Rows from block 5 of the audio encoder of a small contrastive audio-text model, named by matrix and row number. Rows with one number belong to one channel. Each number is 128 + 24 x the weight over its row's rms, rounded and kept within 0 to 255. All counts start at 0. Numbers have three digits each. After the name is the row's rms in percent of the matrix's.
After each channel's rows are labels from the 100 clips, of 14848, where the channel reaches its highest value: "lies over" is the class under the peak. Only what is clearly more common there than usual is listed. The data: babble in 24 made-up languages, each with its own sounds, syllables and stress or tones, from a formant synthesiser. In brackets: how many of the 100.
# convs1: first pointwise conv (encoder.blocks.5.convs.1.weight, 160x160x1, standardized in use), inputs 80-159
# convs3: second pointwise conv (encoder.blocks.5.convs.3.weight, 160x160x1, standardized in use, transposed), outputs 80-159

convs1.87 120:127116115126107145106118114163140153134124200156091127133085132157141138098149156149120073122113077134113102121112128180098114135135121151117159123166175095119133123119115126096125119153100089152112108166160156109120127091173177166152126101
convs3.87 094:127125130126099137149155139125139134135139174141102156134115101148170111176126203176131181136088087131125127134136127103096119120131110124167137117108137122132159141147129112162124112121099128128100109092100112113145115110149124173116156140
lies over: /dʒ/ (33); /tʃ/ (29)

convs1.46 084:117146152146133116131088132120143117145070117133119164110158140111133149153113142106117142130140149143117126136114148116132166129140123097120140099142085064133133146167084119130133095139110096131130163122126122100156109054118146126115164113
convs3.46 082:149136113148111145157104157110151133110072119114152156112103120134166137131077115141112092149115117080174135119088112144111136098138123101112101173114133124108121125124152124109092155114111109130124112104125096133155119185138125161072148137
lies over: /ɑ/ (41)

convs1.102 095:083136112135117135121117129138118133146123139154100120085141161119157110130090125139099158117141124127137133114130131123089141101115195125136111091138086137130101121141130170140139105131149120128110143172082144125124092163170135077103107122
convs3.102 100:132135104159125126095118146165122156120132116091096132146109085104133146137117066151128104097161138137149135131141136141110144141117102097201167122120129140151074120118118157141121137117140140121100101118159098149113092076097128140100151146
lies over: /ɔɪ/ (75)

convs1.8 107:085091131130142118126113108178144134111163113124108123139160159132109110128120174182166090106111080104110136118128110150119120159143163149142133147163099094129172134090106147125112115141136109097140145150135132106129103127114111119132086124
convs3.8 096:120115112141118108136157154074118130126100146112143158126090131138148142130135111120107077193101103097072087121092106124079139104120144141139106087141148132134105108127129150130089132134133111137128135152095125116129126117129133171135136120
lies over: /æ/ (43)

convs1.143 074:174125119151118106153104166124146127136133085149131121148138114153166129144127134144123085157124164135136164129125125116093146160107140110139114154125184098166118136126107139119122167151108099135115112117092119137120098106118163122080147124
convs3.143 082:109141102122093180132141145128152153100127125137128136097162147123117103155134165159119117108068147112094117139103142138142096117157132135093059127141141132106090067115120081113140150136132148122162158128124124144118136131122138172137158117
lies over: /y/ (26)

convs1.141 113:130094118179164106131116124117117136134116146135157111128131133128118173116135122125172114121112125103139174131122094112116126102119100141130087140141141107175152177136153137103090138140159113147115135146125136134168143144085125110093114124
convs3.141 091:128113145097149138157124114147130151119091164140109169133126134158084094111161151117130057106115147088146138101141102131104179128126183110123155090145112107086185145123156096107112110121094175124108115077166095142143113132111126132122155105
lies over: /ɛ/ (43); /æ/ (26)

convs1.149 077:255144164128101145144094147088124122151135109125134098163126129137142105149134139121128083101130138142109164110124120152099128119125118110114131172120153115136115147161096149123149129150122160143085137126131139098114108117123141114094095133
convs3.149 081:175116128158135127107147116107127116091161137066152176089125084104153125131136131077122150139113110130114149147091121128132085123136151080088149130110124152142141145100150155119169081126091123122091121137161147130103134115111149136117112121
lies over: /z/ (27)

convs1.103 105:110131097169165142130101134154121126132129151103138110153087105135123111108150146122122089135111133170149135184148101110142107121145078181115139125102087134151117141140068130159102121134131093169160114114108154129144076095183147159147104141
convs3.103 103:082093145133119126139132156088120150111098149114118108111120121118106159113145118124127082118129138116128132145152136153132154115122103130116135137144174120125124148141161132119114113141128140122163120105143105097110138117099172134156147157
lies over: /ç/ (29)

convs1.39 103:120112167110143132099128123128133064129134122150111081138127117138099136121157114145162118153093122113155116157136032145119095113119123144099156130142145120110161138136135155145102122113093184138131101140119102118118137124105108124119142135
convs3.39 098:113098162143127102129104081155140108126165118115168123139135098106151124136134125098130137116114111134181120140154124094161159142099111139159138131122117105118160154153143152118138126147123088142145127144129105149157104099134156113125130112
lies over: /z/ (32)

convs1.48 112:132135117137128110137128109126105152140116107150119154106138134136146104149121144147152163102139127131098112145124124092136162135122119145143111132146124111131117140139074108131122132094164130098129137160114104110126138092153114157128143130
convs3.48 094:118117119130138100115132160131092143125142100136129110128108124133128152159151104147134126123140111150115109171120116108078170082138148182132115118106135126139141131128129132166107151136142156130129129176138122137144135168125144150139127144
lies over: /x/ (98)

convs1.155 115:158132134147110140129135169125112131118124162129152131115121137125161126153143155121141115112097140141097154139137124102120135125120103135129160128164144150112147146134114127124129169143070156142147127093127119131147134255129120139080092140
convs3.155 112:132131109112152111142108140132126143127126108104140114134101146123090124157140087149127144117103163108114105111117116173126093091138121131118098122121115143128124110126125136117114085121030199113137122125108137146121109042109121162136094124
lies over: /k/ (56)

convs1.90 108:130123164114147144140122098109154149117117191117137142137144124143121173114118075162106121113114091137121151146081130108137101098173158151134133131137161145113164087129134131116086125115122110153103106084149091114142079120155124130140111128
convs3.90 098:100128087095144153115158132144128110158136109120143096114105114153169157127137126149138104135131101142148116128154150115109131097112093134101135122123108115160102104124109113082090154113108121122113138136095132066127133175085102132071103124
lies over: /z/ (39)

convs1.83 107:119120135069083126139102128112090146112131130117104135099098132129109122101151150106123121160096117123138149140132104155079147108119127136134147132178141151121122148146106122113106142121200116095067158135154124088134119091092130133155100140
convs3.83 111:093149163129115113131173148150129139129112090113125143117096097146118108158112185086124140122152102128180124137128154073120107123101099160127121108144112118161126160152135109131118130160094128122135108166122117119152159096088142149116130139
lies over: /t˭/ (42)

convs1.62 074:122138100147147134127133099123128142116134138137151166109156094119110101134103146144131142141156164144102004107111120106126146079128134180139117128121135123146092144123134155131123105154097094113122117167099139114150159142129121083112098113
convs3.62 151:149092155115145133141091129117113123135083133138135099104156135134129137124125138142214138103158110122114129072161123130110174105070132095124131135141164127141116168123120106128123127157130126080077128126106185123124132126128186144138117124
lies over: silence (94)

convs1.17 089:127154110107121121137164144152136108117139134105126150183126135127143133133147158130104088120138112113130148142144123115185112133184145116110072124128140134112094108128115111123115126107106125123103083149112123126151156116145158135124113168
convs3.17 102:094146142146161141097173139130147090090124132094143118169102159120123140137125142102115085143095139089103113159120103114124137108102130141121144095118134115112178108094112090099171146131177146119119142150152127081134137127144144148146135129
lies over: /ɔɪ/ (35)

convs1.20 106:149170122107133167117109106119108130118130142148132099131164126120116102096153129083150130135144110101135168173139128147078127123133123160128129098126103142151126140119142168121119132165140088126128142122119071084151164080121122138126124145
convs3.20 091:157139126147114105125126106144078111147147145096096131120116092099123124158119114129123127118143145162144104114131123071120163092149149136121166145149117170113144089097107118098182123129096139145121168148094085129121118085165146118155126052
lies over: /t˭/ (37)

convs1.129 100:089157142116109105114107138144142150132133140146142130125117159153098149163158090142108150176148115093185109085133128149132121136184113137138108144088141097070065098133132103099153152125070084126127113146090122131193097101115142144133121118
convs3.129 092:144118151149088108124113173108127087108120133144132126106135135069139099171111066126137137087130107101094152109133115138147172144116143151143127137120119155139161118115144136175111142134135133145130163126134104097139114130070136092134155124
lies over: /ɑ/ (25)

convs1.140 073:186144116131125171143141154130111122110116134145136135143088104118130144143170119159142025157123167128134174121122116131105159128131122112119134124123162140122102149131084125143162148122113159149067123120127111113117126158127115129087103126
convs3.140 094:080120143108105152099135112171136164139141139176110140117169091144137138146140094134139124146133077148152146120152150154127108138122094077128138118110111109121073113129114164130095151146138133154121114119137155122136128115139090122110147160
lies over: /i/ (41)

convs1.61 109:095116170126117102126131132134118093104096117147145130128105155100105079107150118085104134113098163094145121104155145139085141122156146105134126132125090085154125121102119114102161135110144084119141097145153130143145152104154084127159174137
convs3.61 086:119126147157168142123102103165119108133140087130125144121133110134119112097143135099125176099136133099162192140151125158132167157134115151156144096117136125117104114117128109127147119119105101122142095101124100099102128070144143096110133122
lies over: /ɑ/ (28)

convs1.130 107:097144124140151137107119076109204095143129155153133132091112114115101135143143170142141118143142124137137150152096084140130141131153118210143110115116111131119097167147135125124117172127114131113103084111128113124123115140120111140134128101
convs3.130 100:131140149140102126158123133138053070132142128104105102139169128141083156128159166106118116095122129097120132131107116109128156168119126128100142102122139126138146161123124119160128120146143154138143137137160130160124138160082133063094180135
lies over: /s/ (28); /ts/ (27)

convs1.136 093:114174085135127131131158113153170066136147128116136091150125123166145109121144040117120099116187137148157136098139087129113107128142141079124110132155103113115124119129149126139157173126088117107136101115128131130142121132134128100128149115
convs3.136 097:115127126147205165116130109145114113126104173138130128101134114098140132155088127112125080167080134158088138165112113139097129152115161146137139149119130116070115128124072134121120122123136099131127126123152135135133145149121155138104150117
lies over: /tʃ/ (30)

convs1.76 095:113129143145139139124118131090112169118121163116124123135163107149103146089112156176118125133104075114117146112129148116120128131136124172142155144145115106109153151143146129135106101072163138105123079125103137165122122150122146111177100117
convs3.76 092:162139153128123136132136106169121119109132167143089144125105119136142139096178131148133125130098134153172127138098093127153118143117143085144123136152132148158133087128152173115101095121156131141120154144128122146142143148131115179124143079
lies over: /z/ (28)

convs1.153 080:143135080138087114147136136124148090172132127154123145127130095151097128140133124132121069109127138116164193144126123114136140150128115152146140146145155124154157146135145115124127164135090148108098132108129113147137121154137148096134121126
convs3.153 098:166122131124111127149116142108142118139136162132121065124079116123167124118091164138086104128076115107149137146150128131127081126163148151136095137138136158137126115124151152160132110149140131148113122161099095105129158118125132130124122110
lies over: /i/ (38)

convs1.36 100:154089145144140087152094131170142135117142167136137133138155120108082090091142117116154156147145138116147136129132131177117122116112108153112113115119169090107123141175064088139121142100121118191166103126136181099135163129147147076194138153
convs3.36 088:115098125156144106140126107151125132115162142138137122135107079081129153153135138133107131094122181157129117101133153104136104160143098142134145134126140100116104200122104161116167157119131155146131182133115113162119119175131178096192123110
lies over: /tʃ/ (47)

convs1.47 103:091169117128082141106130147130125100099134100075118095108151155121134117147105150113128130171111076137121140132125090116146114130096066090109195115104119152117070162084153145167130140134133111120156130142118117135145152136134111139134156120
convs3.47 100:113124131128188133096112124140123108121109118105105138125114134148142155117160141145127161184144118150093116160118141129140146126112110103101122104128104149095107101124156141143144154127115113134129134144144129144137134147122097093167153151
lies over: /ç/ (27)

convs1.9 077:132163108155113127118110072144110112092138078131117115114159123127130135150129196140124157128143113093153163125114120155115136155087105164108129152158092148100159126107139165116164140117149139068161136147114124119159097117141109155103127101
convs3.9 129:138102134105157134139121130122120137120104157183146098135178101118124152130128122146144149142131135137126114075131135120114190112096115135155136121140167139123121149117129090134117163109112140169132142145136131111157147097144160147116125118
lies over: /ǃ/ (27)

convs1.16 106:148122155173133135120118125118127154105147125127118098121119145129087107136130178133137144117107094168133170091140124114123132088112150130138109136146121147087138077138151151146178144104186130109111104141109099120126140123124121130119141126
convs3.16 093:096126144159136141124169105156163127145156136114179145181139110121172153136119113117131111123156146136082147142168128098135115123139175149119110118127144124133057137158092140122095146131099159127178179128122133142119113130160131085127151093
lies over: /ɔ̃/ (51)

convs1.37 109:142108139144124100134113164129168134159079150116124173098116133117130188111140145128133107160126140157119174145164115128082145114127090097123131117165107106130182105139124141136103084175127142140116083150119115114115176129152154155123131164
convs3.37 102:124150158140117161123134094109170174119138128145100172144104162132087128170137143103120124126136100095115190124110098137167111140128100142105068148135119129105155109125162125090143149131096137117104113092048129129151119153131142123128148147
lies over: /p/ (27)

convs1.156 088:202085127118116114145148150127112096119122143156144154120139128111117099173138141128133065117122127109123167175137131112118074158126152092159118088174177098141104140116111095137122104110084117141155123147137138140118139185145160109083126097
convs3.156 096:106132111134105134116180125131154110117148129153129161112151125165137150118136126139108127121206147117087118119129154146140137137101136091162125142143084108099109161159113110152124080115134147112132130137180148124130142079107152163120136068
lies over: /k˭/ (30)

convs1.13 098:096164106134147144153101116129106130101130135112116154192102114067122155134121148145165120117122132134132130146108163116106125137147106158137150127121117129118060100121159125113127133153128130166128118141093091139134114129117127134139114121
convs3.13 097:163130145159149103155124139126090111105111121118100133147122123125135124114140123136122162100108096139113135136061170099117121125110129132121136092135107096183153147087100122154088126125161105126148110107153132103159113124153102111133099110
lies over: /aɪ/ (37)

convs1.1 132:094136150114110145125150093126142097097114135120141124115115112130129098131136153116144123156129116112112128109092130166177116137108088098098150121141136081120084134144111115119100108106140155130153130196112124112142128116140114143162128133
convs3.1 139:126130114148158085126157066166104111171144154138141121114128126114153160118146151134127130117137133174148109137130107082104131141133173141127166212148132113171116155129111148137117122129162141129135171122113122186143137127137131155133121099
lies over: silence (100)

convs1.25 076:157124160134091122147160099109136147155133150155157134143137127077139128103137071150118148145123131108131131136153148142083138132122114116139120094096157089088134126139150118095177112095114132151132102115121133150125137110098124124105155145
convs3.25 101:136173118127144108121130123149125111130146217183102064145072137109132151122095119125081147147086155145140118147149120125137131134134136123148130144137118144137124115141123173140153109123123123146113122136125085136139169113133087123190133107
lies over: /tʃ/ (54)

convs1.150 109:125128147140150129152161149121106134094153158141118109108153104095127170118136119132116076135077128157138169144132105122170078109140124120131112118126127167088125152121098124085138142103117123123114113120125128135140169115149127100077130129
convs3.150 102:118134108136157107136135133125143173116118093136121142101091086113122107104114080107113116106146094139131119147149112151150096117123099167132089132157143118149119133143142162142110148126144085139102098121122113141089117158163142104086129154
lies over: /dʒ/ (39); /tʃ/ (26)

convs1.0 100:088104116108115126168152108141140134117121163098161128127132098109176111124150112110150120127139131074107174132132106105136159139093134141121115114149133130134130119112162114166118075111116115107112136127118142140078119118167150132099136163
convs3.0 107:059133120132157137128102120161106142117104158105117094102106124139183133073126127151130108170172134184149146186130147120168136122118120118146137160125138159143128157117125126126143118147137134150146121146126124133157151157149120078118131116
lies over: /x/ (47)

convs1.44 098:099122167145148115136105144118141156149104116103086167153162089141133110124082126137148141198161112185111096141075124110150110144106134139117160130111127165137097169153147096131091106151130091137139145134106132109143174166120138106147135084
convs3.44 084:178113152132095132162122122121138153141132142119080143127155180150101110107172124092149102151120137125113125141164200147129146106119120177147133114111117132183127112153139096075096107132139122148141115153102134139154124124125137111144114124
lies over: /ç/ (51)

convs1.52 089:087151173168133149109128132146157100136082102135111163069107104128148154160127177116104152134119156120118090134136142146151132136111186090097118110130101108105098097134113122085146114109097087110122120136138126146149144119121153140159140145
convs3.52 093:107128108125097157124170117164131116145122101141123119113125109096122115110114121175133135122137116111147156101120110098136061111141147137150112125133138122151166105132108056120123148148128149132107179146088151130146167122155141047117145115
lies over: /aʊ/ (35); /ɑ/ (34)

convs1.41 102:091120112091140160111139145108114131132145101124113142121197110125131174118143101127133114133123168176127125130154124140117138151123118117122100096117105127102111131115117147144134123136115105141142107159133141203121123113137133108121116123
convs3.41 104:117120132112137082102138140138104101141133106135155137125089126127126139111134112083131156137068101115147122104085116090150105098171145120142141124143121130120163139130126117088136164132135117144152074178122127128140160108126144138123064130
lies over: /aɪ/ (54); /aʊ/ (35)

convs1.115 087:135163135154137145135158095137142104127094145142105152131134055114125111143149130073116142108089097127089140103146089126136108083119126146107132130138134112138101064094140128139128096117155107110109129146119131147169062189086127137104170113
convs3.115 111:166143131159136110082118114106129132131098093139149107089112141150133139132156124126100113154130131152128136148118140129124115155136118116124135110061101109117128113127135148107130117106112132169148127133140190135073116099119181128146115118
lies over: /k˭/ (50); /k/ (25)

convs1.45 108:116176107146147121094141144133152083135121090097138164115162134146157166027160110129097136129113108157147084104126093127125144141133119152114130142162099137126130139148120131114143143162146119100054127155163160117113127137133145120118098140
convs3.45 117:161144115130159140211151176129074139162149117140127106136110118131119127104152135153149138169103190082132073118133197154130130122116120140146133133120109101121094088140115140156135115130120109136114145173108135149136132141100142133196150149
lies over: /ts/ (57)

convs1.81 083:128113173107106145140101137124109097135167095127139128099168098139108146122159121129145159068107131128147107148141116095161168080128113122139144127147114171126129141130098215141125145160087156137166116110155106122119141123160100111124127149
convs3.81 115:147142149127113149123095122118161118120130119148113171140143147150138132133140132141138107128126119134140136090118103142151123130131130093109127123178155127138111122148135135117121182140135106145111142146143087131153122173173096149120137108
lies over: /aʊ/ (49)

convs1.111 108:159111140118125114145100167103221007128080105109148137115133147118111135124117156133130147108131104134111196109150104129120146155110092182134111108194103089136137136125134114117118134121114173123120139071132139144101134124141120092162121105
convs3.111 097:099136147146151187125169124140045041142149117127120132072148119108148097105139134162150154146148122171112166132115104136194138141130125162155159082137123106140131123118157126104079119114160110135125129134076146142143115099152114112157132124
lies over: /s/ (35)

convs1.38 102:127147097111122133115132102125112128143150101138136130159136131077085138105167101112124133082133141091156142188132144093110105062133109111117134121173160156106118119132093142106133121118120144149150121137132127105094122112141126142130079132
convs3.38 095:131132164159123173070120049173119090116164161133153139156145145141104122134132159132142129142166140178116159123133089120151138116115120111150094105124143142166121159120171143164114131121113140131146125077132091142136137151176105138086151161
lies over: /ɔ̃/ (36)

convs1.6 113:123122100149159082124141160119093120109133145141098128160131136151122141142153104113143169126136124136117162149142143140159123118162149135114111126109125119124159123151135084123128083100138109087099150129111125140145141147140117125135127201
convs3.6 097:115124118107123113131092122107151151145103130157124150142122151146150128158108087133109106173129095152149133141138092082143133122139141111079165148141120139153115133106069099142139171117125154123134176109098144145157128170134106139132158103
lies over: /ç/ (44)

convs1.66 101:095137095157136132076129091171151095125125084146124112140172127123181098089159112102139091150165110121141130121150153123156093129081085110133128119129119111112120131146137150122098108136161133181141178094155145134149111140133105154119113124
convs3.66 102:124115128100098174096125178144146131131144145181143136118091150140129172151140133140127083107088147151149126147145058113148144095138099129126099098085150181109144127112170095126094151132133169109132110097128143106152124137166129163144142128
lies over: /ǃ/ (25)

convs1.55 073:093109146134125129122116165105138129144082120097130193112176142143119140154117122116134132107144129166147000117117121130126164140129100164134129110125103160144109115119126149111120123164129122183122116143148133145104133163121121137127176132
convs3.55 096:134203134148164128100141104102138132135142124091146112124155169135108139124131128123146132108109179123138130132124157123151132134116134119134132134095109142116122117131126109134139120171132107080102148109184123134112155165139163133185121131
lies over: silence (98)

convs1.53 103:135159126126136100116143140109166112159130168101112142132123141108156149159161158117133144113136125125155107114086120114132124136097120163104120102119135149145108130174159125077147109123118139143110105118122144103123124117126162142088121128
convs3.53 101:067111148114128146100071084127095109098088129144131078117120133166156095096126121131126155103184145125153149154135170141151167125135117149109092132144179149161171143151179134134154137132152079137133081134081116129146132116145098118129119125
lies over: /z/ (27)

convs1.126 102:097137118121154089157085156152134140113148111118104145136094105096121145142173113120140112110152133109122140158135130092122136099138122149128115073082131116116094137123121147109082121119110159131103122141122142122109149107148147130132089103
convs3.126 084:086113141125117102136125109132141180170106117126173164140160163114144083107121148146136132134130115121154115115112119135109120139143096106124108147136136181168130148141128154114116153122103122132114150151097100144153135108115120129147126149
lies over: /ɔɪ/ (42); /aɪ/ (36)

convs1.3 105:117146075145125128083151129153124146135137174131155161135130092115148170140150161138122155135103140087113159150119144144090134158146146142149134142165128102139124140126126150128123069129125145105155114115147111159137144121150130137108093115
convs3.3 105:102111130099152075141129128116122125136130125132119104113120143098139091147106170145113111126140119163086137140090104156138172104137143118152115100124090145110161148116127134128175103122121108123115122128116129094153129135181149147180079068
lies over: /x/ (64)

convs1.142 099:106145116124132123159100152140136128161125105138135137125188159144142140153126080153120071121163119129152155103150123131087116098125134165124102114148135159118146139107094142178101145130110094142086117182116117140173127143098125089117137140
convs3.142 098:150116086143114087111165124109137155146143123150134108092121136116180122103172117117132138132115058130122126113087167107172095140151152145127147169137125140138080118130139102157108112121150126127104108173136113112109134161147119157087113144
lies over: /ɛ/ (47)

convs1.133 106:094169117118145109120111125121134118108140139128120121149115108137133141149139128154130108093140102145147152149082111142144150094135131187121125150093127090114126148114125116108113140123118115145124170114118129078137122122135126170138119118
convs3.133 112:130130156087154099093142130154126133128151130101121141154137145133164164153129128116127124129152131109166127159144154116094129117126120125094131121112122125150140085130120103110153139110112134131148170155125115168096142120097113088123083136
lies over: /æ/ (36)

convs1.135 103:102130133151099169161087091143144120113146084120109121156112164086138118119126128154124150127149129138129167160163117103128120127152155142141109126119141110076131119140154147119137158136117182126146079165151110156122151148138152122131144097
convs3.135 103:135141088144138077119103100081124155144132123146144148120137117090099160107103122121117146138150098135140119116073156114056144162142106129129171128141179088170108144130102144141104127136117123141111104138111166124121129137132109155127170113
lies over: /oʊ/ (25)

convs1.60 093:141111138164158116132128099105137094129090121143110125144138105129122114138172142148116149136106119134165136107095155110134139111110133134148168139110102128166096132112137170153109132110095141134123136143157141108125121177133119128138158137
convs3.60 087:075130136136153103131166125142129146153152125173137120117132094126102069133119131121143194119155167116137139142091146145137114146125127136080145101133133159107110159096124135115099142102090101125113134120154147124130145128144147101186123163
lies over: /aɪ/ (31)

convs1.4 104:134142100138128155121106133136121171133171114106153088131157150159132132106122144139152146118156128129154130120132123113120091138104118150104091095158114073120136137122172154166129136151122111130148175111126137111117103143144132126164078117
convs3.4 099:116138148104159095101088084154118125111164125181152123114151161099163134207142111119133134107121146134120146129156140121168153132146120131120132140138142085183135131135116121168093184121170098117125159091097124165171127106132119105100122126
lies over: /k/ (45)

convs1.40 111:093182169138128142086130113117179127111143162091121123138119146135110108118120119140119165115118149133124135138099113146115125142121162136144138102123093160118134097126108123139100120127078114151104141146110118102119141121105143117116120156
convs3.40 094:151121139100143118124137078174136116112126111121123178146117126148125094120145162133138160127120123151136116122164087123135150124124143130078163127140119136154133116111144131117101128125164178128118183129135102056120089143137116123121183095
lies over: /ɑ/ (29)

convs1.97 101:104148142115156109134136124095118120141145122110163115139169164127152104139119170123108164102134168141117162145147118118112120086150146123128109133137130127149114135146150134138119098142071131136103094163107098098122105113171140128119130155
convs3.97 093:113119098129129142137174127139157137153075110119123140140043154162100148124143123121117138127111154146132148144121148166115131154163106176157121140148150122097112128146123157147123123140108110135142092068129085105116128122151116121129077115
lies over: /ɑ/ (27)

convs1.31 115:128147110152080096139106169077147129128153143121127133178104131114129115129089132118093136099125092172160144149135081143153174086096131108089118124157155081160158096103112129131106128133103106130126120124151119103122146108097131144106132109
convs3.31 082:117132121105151137092161085173109122092112172116137132144109149164135143113170199148129136093107161120125110116088148084139124108123140139181151142128077092097142167080127112148111147138123101134137153152139169120129154129162109124144128121
lies over: /i/ (30)

convs1.92 112:112146119154158121156128157124145125092081136192139135127154124154126117021155081141116144137158126183157165121150139128134105147136145112125185133155137094140135113096152104154099154112116124091109110130115120120124101085121153102109138084
convs3.92 102:146143084094112138109134117165125124079163111137142136123163112141085136161068127076128128126142127132136114133143171134110122091122129111115079115123093127149140119161171119085138117102125121138140147171162151112129105106116097133104108136
lies over: /tʃ/ (63)

convs1.79 105:098150123134128163116125141123093144096109120118129163176080102077121157128094133148108119159156156118115086127125136078115082101128153151100090137108116080130144156134102154112153150144120124171163110115127142114115162114078122140128131154
convs3.79 091:134132148143164141155096135122116110124141107127105131166110108126143142122106108157122129084111094105125120104109133137131110134113160101122156086133127071142180168143074139105116148123125121125122175135093125152143137118139134088122175196
lies over: /aʊ/ (62)

convs1.157 122:113147159149115087092098109165119124147119100103103168132143110112144100128153069144164132117122157132153135169153108183122125135144160158148136112144128114088082142154114165135145136125135138136119114157139150139157134108150115135100088126
convs3.157 099:115113151180133118107164145106124097096088139159107128098165142143127137141109150143151130128108079122119148140143103138124120087138119084112084136138098132132125073137172089149141116136093157131113088115188122094132122126126095145155110108
lies over: /ʊ/ (28)

convs1.42 106:103147092158114160122099126126117123103095081087149158131125144081145126193170139148125136137124133087143107111122132143079120143141088141112114143165091115112096116124086121106120085119120091161153129125119115156110124133155102138117122106
convs3.42 095:133123133171125158078106140146146085097093110125102127147125133153093100160114111126108142099116096120106152129108094140133115113135105130118089090125140124106110097150138118122095137138072106121151070110097137178118110125182144151107099177
lies over: /ɔɪ/ (52); /aɪ/ (33)

convs1.57 096:097145149143135111126101173120162112103128137110150107142131138115122124163097124131146161124131122113117127096109112131158163146094112157150127105100132137102125125122129142120101138123161159094113157103084121142171151117142138157104135135
convs3.57 094:094125087115194095174101128142112143110091155118154138105135153119139138180111133067122102145092116139127127118091149135129144131127134099111106154134123161101126107160146129092187120123156119119103117088114145108092120119133138147147076177
lies over: /x/ (35)

convs1.73 106:089121138123134155135118125088147116118122147160144110137148142121141168157173178141132146151109148156121120136106103123135109104118135144126149139077123129098089102122105133105102136125088134111159131119123140098132098140111112136154080116
convs3.73 095:143129174123103066151152118131169164128129147121115109108184121133150135134149123143124156136110131174153130135167138157107169147130107128151125107132142114124058126095146115117079133127126127114106154131142139155117131165117117121067157135
lies over: /ɑ/ (25); /æ/ (25)

convs1.137 093:130075117129153150182118166116138139135147142143133115121118126138091097126073126122123088141138132126121111145114098107139156159103149141142115121117158113125129107108205130143076160111113123139115185090146113121123106188080127106155134094
convs3.137 122:080111125147170099111138116117135088126162107156097137161145142073142105139179141072126143085098133139150145142078141124137151088104129113133132133129120082091138132061073138137147158145139096132114144089156176152148089105100172126147115136
lies over: /k˭/ (34)

convs1.159 099:120092128121167111122192127107105128116118140154139109151093107154137159126171123127132101144103134148093165108142129118125076101151144137112162105143166142108133125122121114138129098122108181129116145164188113152114153137161101161111077144
convs3.159 090:163137144137114140126085140124128107112150165099154125112141127139113153159083163103136106142110150077147121123178137132115106142120166099123166089119122114077180124143171119138163152140091148143113119098174123122148147120083112144126184101
lies over: /ɛ/ (28)